Weights of a small image classifier: num experts 16.
Rows from block 8 of a small image classifier, named by matrix and row number. Rows with one number belong to one neuron. Each number is 128 + 24 x the weight over its row's rms, rounded and kept within 0 to 255. All counts start at 0.
Before each neuron's rows are labels from the 100 images, of 14848, where the neuron reaches its highest value: "patch colour" is the nearest of a few named colours to the mean colour under the peak; "strongest on" is what is common among them. Only what is clearly more common there than usual is listed. The data: renderings of 100 made-up gadgets, each built of a few solids, in any pose. In brackets: how many of the 100, against the usual share in percent.
# fc1: MLP up (model.blocks.8.mlp.fc1.weight, 512x256), inputs 0-63
# fc2: MLP down (model.blocks.8.mlp.fc2.weight, 256x512, transposed), outputs 0-63

patch colour: black (34 vs 11.6)
strongest on: has a sphere (74 vs 24.2)
fc1.63 [147  75 166 159  87 167 133 136 116  96 115  78  90 123 146 106  70 130 132 137 131 119 118 126  80 125 159 179 118 115 115 133 102 145 157 101 170 150 134 128 146 134 128 120 111 159 111 126 109 139 131 134 112 106 151 135 120 158 171  71 151 158 159 125]
fc2.63 [120 119 118 144  97 168 135 138 137 153 116 137 148 147 159 113  98  74  99 185 136 151  91 175 118 140 227 119 116  79 139 129 117 133 163 122 110 167 132 107 103 133 107 115 117 107 155 132 141 127 110 133 127 119 125 113 100 141 153  88 109  76 131 138]

patch colour: brown (77 vs 27.6)
strongest on: red (94 vs 8.4)
fc1.377 [105 148 116 147 176 141 135 183 116 134 118 147 114 139 150 132 150 124 152 113 112 122 143 105 128 111  91 127 157 133  98 117 137 109 125 142 102  88 133 134 127 125  76 113  99 138 139 153 161  84 121 125 126 134 112  94 115 100 116 109 146 108 143 155]
fc2.377 [120 130 173 104 128 137 101 147  86 154 116 142 132 119 129 114 153 159 135 152 112 150 132 140 124 133 140 138 115  86 148 134 157 125 116 141 125 163 125 154 108 135 151 126 110 127 125 114 128  98 185 116  94 116 124 128 119 137  71 142 150 122  98 160]

patch colour: cyan (26 vs 1.9)
strongest on: has a sphere (67 vs 24.2); teal (33 vs 8.3)
fc1.32 [105 139 159 148 146 156 149 127 132 113 150 121 136  89 131 170 132 174 151  84 140 113 120 111 107 106 134  97 149 100 111 111 117 164 153  87 139  95  88 157  75 135 176 114 111 125 138 161 141  99 154 169 104 139 167  96 112 132 131 116 112 153 128  91]
fc2.32 [117 176 146  88  86 155 125  81 168 132 111  85 118 138 104 144 122 111 151 159 129 121 125 178 190 142 108 115 167  67 114 139 128 117 118 141 132 127 130 106 112  92 123 132 137 155 115 125 111 145 176 134 147 138  99 115 176 130 131 173 123 145  97 129]

patch colour: black (35 vs 11.6)
strongest on: metallic (61 vs 33.6)
fc1.344 [142 182  99  97 132 124  91 177  87 132 142 141  98 111 112 104 103  80 147 101  73 205 148 101 103 123 146 164 120 113 143  97 169 143 134 153 102 112 126 154 131 142 143 182 109 148 117 128  81 142 135 102 171 144 174 110 139  77 171 124 107 147 124 103]
fc2.344 [124 103 149 151  52 120 143 158  98 130 117 106 152 103 127 130 139 107  91 103 135  69 110 122 158 164 131 112 122 126 102 116  69 106 102  90 125 151 151 135  80 124 123 124 102 129 150 104 163 145 117 120 128 111 187 107 137 135 183 143  89 101 147 152]

patch colour: cyan (25 vs 1.9)
strongest on: brown (27 vs 8.2)
fc1.227 [145 137 191 185  93 146 126 103 124 154 158 107 142 117 125 103 136 141 128 146 119 174 123 125 185 100  99 154 132 156 112 122 101 161 149 116 106 148 108 119 125 158 112 128 125 144  68  99 161 153 131 156 128 121 139 156 135  85 108 126 104  82 149 130]
fc2.227 [152 116 143  96 114  57 138 139 182 126 141 123 156 137 105 110 131 157 109 113 148 137 125 138 110  79 107  94 137 133  91 147 123 110 114 123 131 135 126 116 112 140 122 107 158 161 134 122 121 179 133 153 106 165 124 128 123 158  93 118 119  98 122 113]

patch colour: black (64 vs 11.6)
strongest on: black (39 vs 8.6); purple (29 vs 8)
fc1.499 [114 125 131  97 126 157 129 130 112 129 110 138  96 122 124  98 139 104 113 129  90 131  95 127 118 122  85 145 147 110 108 194 130 124 139 131 151 129 133 106 142 115 102 129 122 110 141 166 150 127 143 103 143 107  90 149 147 132  60 126 151 103 130 110]
fc2.499 [132  70 131 121 124 118 137 162  85 138  89 160 124 145 156 121 126 147 131 126 139 142 133  81 125 123 127 103 106 114  95 102 138 149 165 120  85 127 135 158 110 124  89 128 129  83 146 118 142 145 125 134 130 101 133 113 126 113 102 167 108 138  93  82]

patch colour: black (48 vs 11.6)
strongest on: grey (28 vs 8.1)
fc1.80 [137 155  99 117 134 138 164 183 131 147 104 117 112 116 150  95  59  71 131 134  94 126 117 159 116 122 137 132 135 122 142  92 131 115 117 119 136 116 154 130 124 129 169 135 131 153 117 116 132 165 116  94 109 149  69 111 148 127 138 104 184 110 115 102]
fc2.80 [153 105 141 129  58 123  81 111 129 128 113  62  86 122 128 140 131 140 142  94 109 138  93 152 116 124 122 139 123  78  94 132 149 128  72 121 144  94 122 120 128 139  87 127  89 105 164 173 130 129  98  98  94 143 124 134 124 172 151 135 157 133 111  79]

patch colour: black (43 vs 11.6)
strongest on: black (32 vs 8.6); pink (25 vs 8.4)
fc1.331 [136 139 109  68  98 139 122  85 124 130 156 156 147 108 121 154 128 106 150 122 110 138 122 151 164 174 155  95 108 130 113 179  86 138 152 132 147 148  83 105 119  99 132 126 142 108 137 150 112 137 131 129  66 163 158 114 150  89 123 126 112 144 135 146]
fc2.331 [121  96 128 128 115  89 122 115  99 141 169 118 123 115 118 126 191 112 177 168  95 144 132 113 156 148 117 119  97 106 107  92 124 171 143 167 102 136 121  85 157 120  88 129 110 105 145 152 138 120 116  98  94  90 103 149 150 139 169 102 163  77 123 146]

patch colour: brown (59 vs 27.6)
strongest on: metallic (69 vs 33.6); yellow (28 vs 8.6)
fc1.443 [120 150  99 172 163 103 152 115 116 113  95 123 132 130 119 153 125 120 107 145 152 112 161 112 140 159 125 114 126 144 157  86 109 101 129  83 124 132 144 131 155 120 156 100 129 123  87 133 115 137 141 130 116 111 146 144 170  54 111 116 116 162 132  68]
fc2.443 [117 145 121 133 116 135 105 106 133 131  97  85 128 129 179  89 137 139 141 184 111 154 144 157 120  92 132 139 102 149 123  83 103 100  94  99 128  95 164 128 111 141 180 113  91 135 143 119 127 118 138 178 109 118 132 127 144 109 137 115 127 169 160 163]